python train.py --train_examples=145000 --vocab_size=28 --encoder_kernel_size=3 --fusion="cross_attention" --label_smoothing=0.1 --decoder_width=128 --decoder_norm="layernorm" --decoder_fused_qkv=true --learning_rate=0.0033 --beta1=0.9 --epochs=7.5
Rows from block 7 of the image encoder of a small image captioner, named by matrix and row number. Rows with one number belong to one channel. Each number is 128 + 32 x the weight over its row's rms, rounded and kept within 0 to 255. All counts start at 0. Numbers have three digits each. After the name is the row's rms in percent of the matrix's.
After each channel's rows are labels from the 100 images, of 14976, where the channel reaches its highest value: "top examples" is what is common among them. Only what is clearly more common there than usual is listed. The data: rendered dice on a table. In brackets: how many of the 100.
# convs0: first 3x3 conv (encoder.blocks.7.convs.0.weight, 144x144x3x3, each kernel summed), inputs 0-143
# convs1: second 3x3 conv (encoder.blocks.7.convs.1.weight, 144x144x3x3, transposed, each kernel summed), outputs 0-143

convs0.133 078:170144128103096118112106129114106097086145135093170095126110098131180145140098076156091153066166165169087121117219136110117160100137144131128138124105179080133119097116119124157103183090097173088158112089121137121127097082074150193123111156058131156077095110095101103100095133165146173119132130075096099122132059090105063130068130185135135117183124114179104124104130061083113147134149146095098149106148096134112089075094156148101189
convs1.133 077:084131112157159103141117111115067160192139109111109092111149156132091085084123163093191105124073061131075130105099160129115119136111183135159128132054095144068130155158112130121122105177116057159109143144101090142107145160114149031088130097185103174115050137199146144124151105124098104120123103142131134169081093156130166124158122132122119168124141135051115169127086199121121149097155131187139094125136122122106118119169077116101089
top examples: two on top (99); total: 2 (31)

convs0.48 118:162146120128104129136121095121127149102132145106127200172142113131100196166158143132167170157113087126153044027129162128113110084103168135119067136135118126083137091140118137113084182128138143118150227124116181176163128154119113159125213138168136141127146127138087122130112130123157113187132136127115116129149139116138154128147164172134118103128108130133151168168127144117012116158130129122135110053129104132024109124181116136088099
convs1.48 130:104127111123104085107131107109143107130132116140110151097108136098100092131100128091114118168124116072131039000109139107122106079119137104151073102150095108140112102127141130131077121128116122080142157114124161126113139132144127106125149122123093122110156127137120120134152119152097118130124079130124126149157158109129106119105118110108064143129127119122131144117117107130000120109132108132151139000104116105023147103122113115153115
top examples: purple die (100)

convs0.3 107:111176167156133173153091171144128129129148171121137167169132034135110137123151151144177152106103137144160177195045140188076153152128179159134114135164151109094129112113126153129130158087116111148153156110142156162153060205116124152133152147192152136110161134107051124169127135131190114156128129060111071138148137137155169208103172194113171100159110132163134170084129135116130103132165144124134139181114121132117128155169132133140069
convs1.3 104:096140102090112124131073138114161104172127093142078157079090121120055092114106105068142097182123092048181089128067119114123083102108092108122064102139060095129126100142132128075107102147126131047153065126126151085096164110117088114105118108104129097105149118131118136104159124173084110103131088124126066115128183146107077097082079114153111118070145119096093127124108131115055059111125089120166127121129079100095125116096092092156123
top examples: blue die (69); three on top (60)

convs0.95 097:132126121094107147124098094065105102160140083122044126142187148095085133131129090152148097109030125129104137141145137131157087127147082056126129113100101167119138129164169135132161166098155163173116115175179123130079107106149125113194097126103141076128090116126207130090116140130100165085138148166189136072110088105141065096080104163158107160115075100112178069182125095128124137157121157143108126113116134083147208109121109124119095
convs1.95 091:097109148108130134184098143167180144097131150045134088113103090097125127107171170128152126119199036106113139105117104141087072154041140129114075120083114121169123106109113136090146113142104116161149119105138075097142097122111094131096166126145188141051111145117032110150131118129108115137107125046121142126120106148112161137148135115138096100098138124147097124098136106135158089131163069110089131165126028157136106172126142093166184
top examples: one on top (100); blue die (35); purple die (34); total: 1 (31)

convs0.134 063:152150107120113135118112109111151106077129121117127138160104080129199142125107098144114079051157119159037133176204106101108132162086118112109104140099168085115119101109130125150111180055091136113147095108121117113113143115085152144150097129086120151096060136128042116110082133121136163094116129085111065099129098079126105118078129159116124149170143136179114123130119064087095181114121137112082128139200073125092117066109185182096138
convs1.134 043:078160132129147134121090109114043137172132138132114072081126156137054090080120140067153108131072113146101125117092153147117124147193155156184131134058115119086118158141087147098110114186131091114106155149088105129119147159125133072057133135142043160123075101153175197126143118151138120151126124130130138194059099162122171138150060143144132138103137125048127141100090139111115117126173116147138082104093114093129098118157087080106105
top examples: two on top (100); total: 2 (27)

convs0.101 122:127097117142050118139135101100133079111144117117114158111127111112141142120102115149150178112120113163096069066090120105130102108114002116125087149117136167092117148109152105135105161127111129162169092122127134101161137186149150147144155137044116151120064127131138120092105134175173156140106131120147116070050111120126163213159080111147151129155118068109134225142111111124050165113102154135100131069148133134092132078144102118096105
convs1.101 126:112148147112154000130086099116141085128142112136118131104106123136106124091145131093060099134109104096190079055145140128135142056127112145139147097150094093144059083167149153131139117151105164121194040142144144139104140146171137102122165145084141105100048127151147133104168126175086133101143124134137079063151151139080109119105076115091139138112124099138122182124150141139129120105125084145155145168178114118088101132141129124127140
top examples: blue die (100); dice: three (79)

convs0.125 056:160150111115135129117112104112123101070129131117121083151072108079196130140071086140110082048098127134092141120142095075116089141090110113133144137095166094074112100136111129162138181105124163123176108143136102108130117088134146145130074130071105143116031118141181087097093140143202134077160124107120067080083091095125105118101119154144111184149135122171112119074109069098126226132127136125114138145144098119113114049108129150105091
convs1.125 047:134123111135135123154094127105082167138128123104119086070114153093052124109140122097185127111118090107078108087085201112070090129167160146156126107035080125127124141124108148124145120158116080148123159124100066118121115159107096066088129163161124128119094061255068138107093116097093122136119108122128151145094060115151139128138117101125109127134123111083124142131109162098127074113173119127125072131138087081121136142166072113118109
top examples: five on top (100); blue die (56)

convs0.128 067:119204092135150144148146122097118064116153124116132126175167073135129157145135128140119102077073099169130127101103181094164132138085200117115117142135158137095134117069063118129082195073096128106146079069085163152140112082159107147122111130139100173087089142133138140112102136130171109122110147175148092103107106098122168163074079196157143119159071053118081145108171138080144102117110138092095081101153064134084130106140105135120077
convs1.128 053:120206123096125102133088147094139077160126124151112110098116141129079080121149093137115089154143106099169156098119121106101077116105142103128179104135123097125107147151165126121132083116138105099143075156079150114069159140113153041076111077142161116102137133168120152081152109193063122114108073075084113126127152118106048096109057213110115127084155068094143120118147118164126149144154129164191142078100106093093081101128088111161117
top examples: three on top (99); dice: three (61); black die (38); blue die (38)

convs0.88 095:159142120110089128107095205123106102097164135092117136128104112084144175147073042156088171090138139158100101124186112104096086101110135122128168151109163107149122120102138127102137174094113189079150138106117144126115077120101140175125125165098113128133129109113133121096090138158129184128145133067131143131124044101125017133024124160142110120138151128178118134129109017085111142115159143092097131118169124120103124081098164140102133
convs1.88 079:101119112149132127137158098137075140194139138146122076107160199165101073098105153093157115118119117125059127100123159123141156139161164158156121125059107131091125096138111133129118099220118076177111147130131119129138195146146127070127122106156131191163045151184189179113159131143112132117122127152156126174079060157147161144160097126112119143116132117061145156137078212102128139083152169148159106113129178146105152104178091139092144
top examples: six on top (100); dice: three (66); blue die (58)

convs0.92 114:152133128128160131130112089139182159155104119142144153109179214145110133073167165099120107160210165139157190176138084141146176143214151149137113111155079152164121160156173104153116099211141101110127172136163100139110173162104108083203160118167134121108142154182170132131159121104054109136129106173157097134146191152144154130137146170109135141120173136111150124124095185166138118102113106150148153144131203136168127140168106129131181
convs1.92 112:114107087123099124130110113103159094158103106091110146137082057096140108105095107100140082171086105097149100120145103080098127093071101110109080112108124103123128088076084118129121138084099117123165097113093118068112152075085141092091089135070125109088165147107090081079097126182120123093107101077086085107133127056065072106061109093095083126124094099132076101097094102093082133124084140112147121104098148113085083090074134106177132
top examples: six on top (96); black die (50); total: 6 (28)

convs0.53 111:140144169138038125136112169138118096131159166103127165172121064093100141143142132151110192131094190134148129151111181128090127164136044118117114126138152083088110138124139140147129165095120150137163134130150175083146075154139140160136152133082141113111112147081100102153119131154198141127127156096107185090089144121118189228199033134138155122132103076149120209087124116119139125142121153111100122068110165126156115146125156134126070
convs1.53 112:122113113098031105141092102113149056156154140116138153104103100116078115104126122066135144164121124072187085135078138126136102100100034117110064101150085138137143109149140120100108117140128137064153017104125153086126162102136105128099127118027136098130155129154110120097148142151112097111104138115124112097107180132110132127169068053134126127096129101087089183105121144127106076119108120133144143068115083116109106107118065096122115
top examples: blue die (100); six on top (76)

convs0.41 136:134139135127135118147130132172152119144138136111141129143138069121177124099132144141138105079182063153074125109212125136088101130046109121098103140119155105127122164162181129181104145082146138141122103151170108150160142110020142114160123137064179156098084138136000112104110138142104115118087112107124092106116121125143146124104130123115132143177153114131129125117131109162121156184132136149098126130140007150099119113140145163115187
convs1.41 109:064151116137145105123092128091114123144105132169095132086129145138047086101154111088142100147067135130128159125089119134128166150190162162156133118097093100076109111103044122079130100135113109116144121097078095119085188142150123097057144119141044143117110095116221162150141118133139097126151104136093116170087118129115133132096091132130098139087111133091082154102113119095134126058167169134170091139088225099106100118144110088138067
top examples: blue die (47)

convs0.86 083:143124129139133119110091099120121119127114157134067116085198152112069099104100108163130168123042146136121106096102134133134183144164064109124141089134172176108143197160220131133189178127150151137111147166186109103072077114131053122133108168113144093143084103062135153077118146138135180131119145130119100104118105143136105110119146172130099096058124146070136148115096114207105060172111145134112132165153132087110159112136128113121086
convs1.86 084:091140131106116141115136104065215162089112081078132160144079134106159123087161157121135113108187078128120150124131106133084101163078165102135063145125105136180132094040063102188117119155106137151167122084101111123152112135045159094098153104162137154068129111086072034132124093137116042127125116101158116120112135129103141118147127149139111134167119142162094126106119129057155148063138103131137115143135114137131124144160122143194156
top examples: two on top (98); total: 2 (27)

convs0.132 068:158151164180146147142116110163079119124146167110094109137101053117094078102104127159170162085062132153146108139114161140150138123131127148088123109120190046095115143155091171147175198093130112118125182105135124125122105130128125099122116153159140125174106101041098106131111146134165121140089148127117097119132065114133124139091174174145163138127085134142138129040143073153104135192111161126116111122078037102102157134109221131091097
convs1.132 061:063140129082126134193082114087164127154112099150153142113094155113135114090134123126162099120136042127163136148143161128116025165048152076146116120117081119166147148109131122121153096058132106094169092122087114089128110099086155104118101103149083120077144097225068068101117061108121073114138079110116102112126116121155087102138090131155136148128102120177063085130128105123150121076123101135142099115161081113135114132111123100166096
top examples: five on top (99); blue die (36)

convs0.51 124:126157153120164146156122114128159173123118135151155157119136173163107108089167139116135110158178160148168187196074095160141129135177160183150133120158093157143130143097155127137128094198117091087142194111190125143113137189125110079208166118181137134087132155211167154154156130104067142142128110142150071156152190151125104152102153200108144131118151151119155139105104173143147106068144125132170167157116202145169128161163119107142168
convs1.51 113:114102088127096098130108116122150077167107099099114133123098091094121124113082106100147053170109115088147085106139110083101154065128087103103084105109124092133124100107095119123119140108115127097147057126108112050120160040099140088111076134060128107112174142110117102087105134168126123086110112098106048095126137081076076086053087091111088121116111081122087082102099099113073130127082150111137117099103146125092103080072134114172131
top examples: purple die (58); total: 6 (28)

convs0.107 075:063113100111146142142105150121065132137147115113080137121141089123098164123122073168128125120023117151118122135115119114149088147090125110141127131091151135055138150172166125084141177068115158108130183123144137134073095143159074117161114146134155099112112107156155153106102147120139179132132172115163089138142115093154093138134164174138112100154076135097129123061135117134119071175142159146117133136186151084133154102124054042128008
convs1.107 068:200127117104095105121129115122197119109104132074173116119083149115092155110129167077136087117208109084121116092126120109099108129118160082115091112112102118221130055101108100145131108150118134133135128125061138072148139096040142101078089112119180135114130118131044014096113109154106085113114135111101105094124137082079150079107084090122120131130115109121122082114140103106132152119096101120100081110157089118120105139116119147174172
top examples: two on top (78); blue die (54)

convs0.25 087:165143124113097128108083181145119101118161139084108133115132106055129175136093056139089176084142151156112101117196114094095099107135134114114161139122155093155120142114157121108142175114142185097148145136132139121113037109091118185126120165079137116140130089103144095098091137155123168129133138028135142124113034113126020137028129168141114126114149116164120120137114050097114132139147137084087125104121113108115135088101163135114151
convs1.25 078:081111117153157126147160123142076155190149130136130050105142186139094082102122167081193113122125095133078146094125169135106148147141185150175117122042110142096125120153109136110134099217115074173117147135130115132140181147142109064127133111183153195123045160198164153134167119131093115107122111110146131172098071168126165142168114128118117151113153119098128165129094213125142140094161137174143116131135157165110165119164098125092133
top examples: three on top (61); blue die (37)

convs0.5 112:078138183164132152143128143178176136137128122110100131140120095082157133130135124133133139085179126137133170133090131144097144161076112105112118147160138148142120137151159130106133168066139133198106110170255098156109078124110111106237129132125234097147126121127069129142133131114130131119099125083182128118144115126148149164106129140110134112113097118103243110153150112153140107151142119157133127131085099085147218133150112139131095
convs1.5 152:053119115091127116149069081105147121199096111140086160115127033135108095118132113115146140199070125063169135154048158105135164119128125095110103099109106099089121087136106124043120115068128088128157109144129083106103171098190069156142143108126092081084122137129151132159117119130098122112110096082107125106106148123137114133086141135157094168050128136131100130108105098125131109114139151105167126129069185115118112123110140095142031
top examples: one on top (100); blue die (52); total: 1 (32)

convs0.50 077:102141093121155143141138123064076122127133091102029161139157097089096146096118068154145106117009154142125137148109123119131113143163127106113155104095135133062132131119135114138123168096116126111127213122182148146088101182167147070193146130157132103090145127153197103126112136122150175143125163120132117152127139110119076159084158173144136142163068131076160137100113086088125139087132154131150121157160188146153134104149110092127030
convs1.50 065:162090134095097117124084130122207083140122129065165127116096104127122146120104152063124094124186094079159084103132105118116111096084100102116070122140110134221119105132160116135097165173118150087142065130144148107122144101074110130150087138066179116086140123147059047101127125190100125091122119084147084088119156126072103085092080067135119117140122103159136120150129129125101118152085083125116118082165050111119133103090126141152171
top examples: blue die (80)

convs0.130 115:123151167110174179181118150092105172130132151118145162138128054143105127115169150143145148144083166187187209208082118164130135165095174150111138134169140101109136126104109131118142122112117093129154202121083152157145102213136126128111161131182127148088151132157099142159154140127121091142129142151131104163162173141120131228130173198132168114122117152129126170110129158094153122078153150118171149185092071143165131166164137098141070
convs1.130 102:114100102115089104146063119146152079182128106148104153114119154099096103112082080085138096167133109081166086116132126087116124070143067114140077097122096108141112117141116129117128129162118123078155064132128145069103163037117128098120075134072123092126187120138146144096111124190082136090133108112133059101135144113099039061065069086104096129119137081138100082122102127139091112131067117125163120108133123116085115080077124125160149
top examples: five on top (61); brown die (40); total: 5 (31)

convs0.31 105:177116138126153108183170086157146132180119106139111139113185130157129172141161168134130128154128077185135131158143136144184133082127150121103133133177127114154139147194136102202121133117160131129125123181052100163109220153130149164087161146146155117179116144102097177140129126122109061147116118254133097146158151139141182132151180162118158182149137126123129159152129159166092153159104144139116102134112035133119116141180113182130128
convs1.31 107:082114099097110102154078100091153113171103086112094151116095107108098097081088079078151096165081084088127120124131125083102046083074110081132111111114093117092113088094090116105143099108100088094170138102103126083094117094082140089081113123105087109049143100142115101112100096140093093106128098077099107108141117079089064108104098098111114112108120113126083128076104117087094098071115101141181104123126099101079082108091099086178103
top examples: two on top (100); total: 2 (41); brown die (36)

convs0.90 093:152142124098144110145161114110120112120133076120121122104136130167137152143144171170111125141118091174138111115111168112192078131045140105076114126143129095158128150118092081139116146128119129115129109145079134165091167122161140119118127127105142182159089107119132173100131120141149055141092152237154135110128127114115148141171151158154171147146151077083107156181159177142117133106111152112130104103080000172125147121133094146128100
convs1.90 094:064119092115120093151061114078163102155108059112087134117092109124107089111118061102138106134139059112138136123109126099106019127022121091125152119113109123096100116082099121103153108136125069118133117151110114121103134100098136083079114082130118100090116117151101137141102079159100093110112099072090113119100123097115106107147065121115128083112121115130125125068136107065135118072143105146205093116115075097093078126115083097180137
top examples: blue die (58)

convs0.100 092:102146155122141128160143109184111107105147196148151087135068136099124086133118114137125126105215157155128135118028117124086127102177113204146138133126125105112113126089134177096138134134108119108130105099248098102190091128167118124212111129102183168144099145140149151142120139136162189123140128036136106124116071122116087126124141144143126084086098127136167120113138077123105181115127140078119179134140190159099122103118163122123161
convs1.100 085:125130117128133114154092144105158121144115111105123114067065104073076080116114146107173105181107112098107135094099147125013157113137120118105125093085104104123131076106122105073155064115099120122149124128115080093118153088110076068101132114117132104113142113166122079107103104132144097124093078014096113095095109125132134131103135101125106101064125126071080110110152092119140065093139168076160098133072158116121116138100107069185105
top examples: blue die (42)

convs0.64 094:112116153143127182151136183143161136131140084071086139117063071097144160147137129152153166096141145155086158180094130130118136128067106093106089132152157150126136129106151126104131189082119168190086118149197128117119048191095109141208128139126186097114162125078065084158105140130144130114102150118170136152121121103125118124147161120120120111130086137090218102181143101109130107096143129141109115149095099099134206138131081148117040
convs1.64 116:080081141075129157154061128139144143202094142157101161117116031134130099115127130136178154202060121096166129145062155115115160142138106107134084118113126099095142154156152117084134119048141077113127133166139099112090159100177071139143112096145082062084133148140144128155143141124095130120117107072104140127116160098142095130118164120174093193079138116149094102118091120171128129174110149108164127167108163121133111147085159104142031
top examples: one on top (100); blue die (55); total: 1 (26)

convs0.18 090:147117185106148142142112158180105139117186185111142121109055090089097127126088104142143171103166152143079127081120095101121091122107156162149139125142104073126107085090088180147187159148110125100122146098109051097159081158132137181056079163140165126130137111086138148129123130136147066120143173064078106160070076103125074123101107113155088156087123131150106119140145088101154158106124149040131110132123112134176131067107142124111190
convs1.18 099:131078141119112142147106123105148145136111125116156143037073137085123098119092149133191071131145109134118099072117165090031129130145096143147105126113126128122138113103131125093173096143107147141123125103136113079128134123060079088057050108130159114125148104188093083104113115140092137106102118045074082105084121062162120100104114064102125077100116094092088098111124112116163045089085134108119092121106120143142120088119104083135145
top examples: five on top (87); blue die (39)

convs0.80 064:184137108102099129088093182098096126097137123095125143148109114107140145153109048147106178089151140144108124126201093091117078126127133165137165135099170082157144122115141137126117148068114199107141167084166141156094051115115139173125122142121125103150116118114079148121101132133114223140144125093122137143165051078121024129067149142128113128144137155147112157152119034084099160093134142093086135125180133102093107101118170150104157
convs1.80 049:082128080148119129119171080102072126158135128096134075120145152154125106095106179120148117138075110144070124143092161118145153125159134137128119121061114124046143072106069124120096109164114080145098135098106119120148173137130123047122117116114080179142074147142164157134156136135120107128113132161136149155051084143118185150153095121132132125125102118050158153124076185060142150027141193147153130089115199153103144115162105129131099
top examples: six on top (100); blue die (53)

convs0.106 084:056160108153130133138159126168110083167133119113090111135140138086172135165115092159115105117126140143116124120071135076077188149096156141127144140097156184064137144168168148063145122116138149170156129151129132142140108107114081118141083134155136156090081127114111089139099153152185157117106146064141096128107089118148142171174163140141122084136141096068156148085128112153114097189075139148090117119134156134095155106120048115114000
convs1.106 076:169160119101117152066113122086129146140104142116132167174117066145021123117139113109132131147058099095139158159156112113132080161106164106132108104126085100175134082100108101193089149115119108073133108136075152134100129150068176088106150141161047098071139132151136072098156125122103054130137107167127094156185171131084058131114162136128133164173104135133073147145117143090161183100085115084151120126142110095108108112158100158117156
top examples: two on top (100)

convs0.84 089:148115116068105116110080136111115089121135194117168090115120094116146134150105090167114174102193149158100142100166111105094110109126123177150156145105172035116108160127175145135115166079150183108126126128183105141159104084102107182165083162078201141149111135116073155120106155156121184139119127080115093143110049104137075110088111150143093099118131108137102118110125068124108090089128135072103140116119109098077089068084112099094190
convs1.84 085:080137121148132118109156101094097152149127112084121109128146119137102124079117164111155105152060121135064134134139122105121146127126156127142098119054101110079138072093036110147084104175083074159119134076089112127106133153083168055073138101135069174123075137097197118129151100131115072126119116145133137144072100104098160144160124130124111174150132126093128173101078159075152184057140190134145114128131209123092126145166120132134075
top examples: six on top (100); blue die (39)

convs0.10 086:105139103144118118110130083098064100130100098153024123118149150105137122113091066140134113122032132117086090089166147123129159125216119104156146092083147157050131097112115112117094132147127078110134137118133106127103136118131139075134128110120098109066120099086225093143111133114148177139148126135092107156114106096102100119064156136122127133103089134104127148144101103098096113119106148126147119102147254136104108101135129073085066
convs1.10 069:163119141118140124128123144133179088134119120010125109126156050116126162080133165113135093112127056146131160129110109143147103111022109085068095161167122124185110127130134140141087165133123146099120095155176150140113111161090094155157147162126135150068146131147000094096121123174111145113104113110184127112144177166083140119111123133157141144146129130135146157129110138118126153178131109128092136147149031122127164147116125145146184
top examples: six on top (100); purple die (67)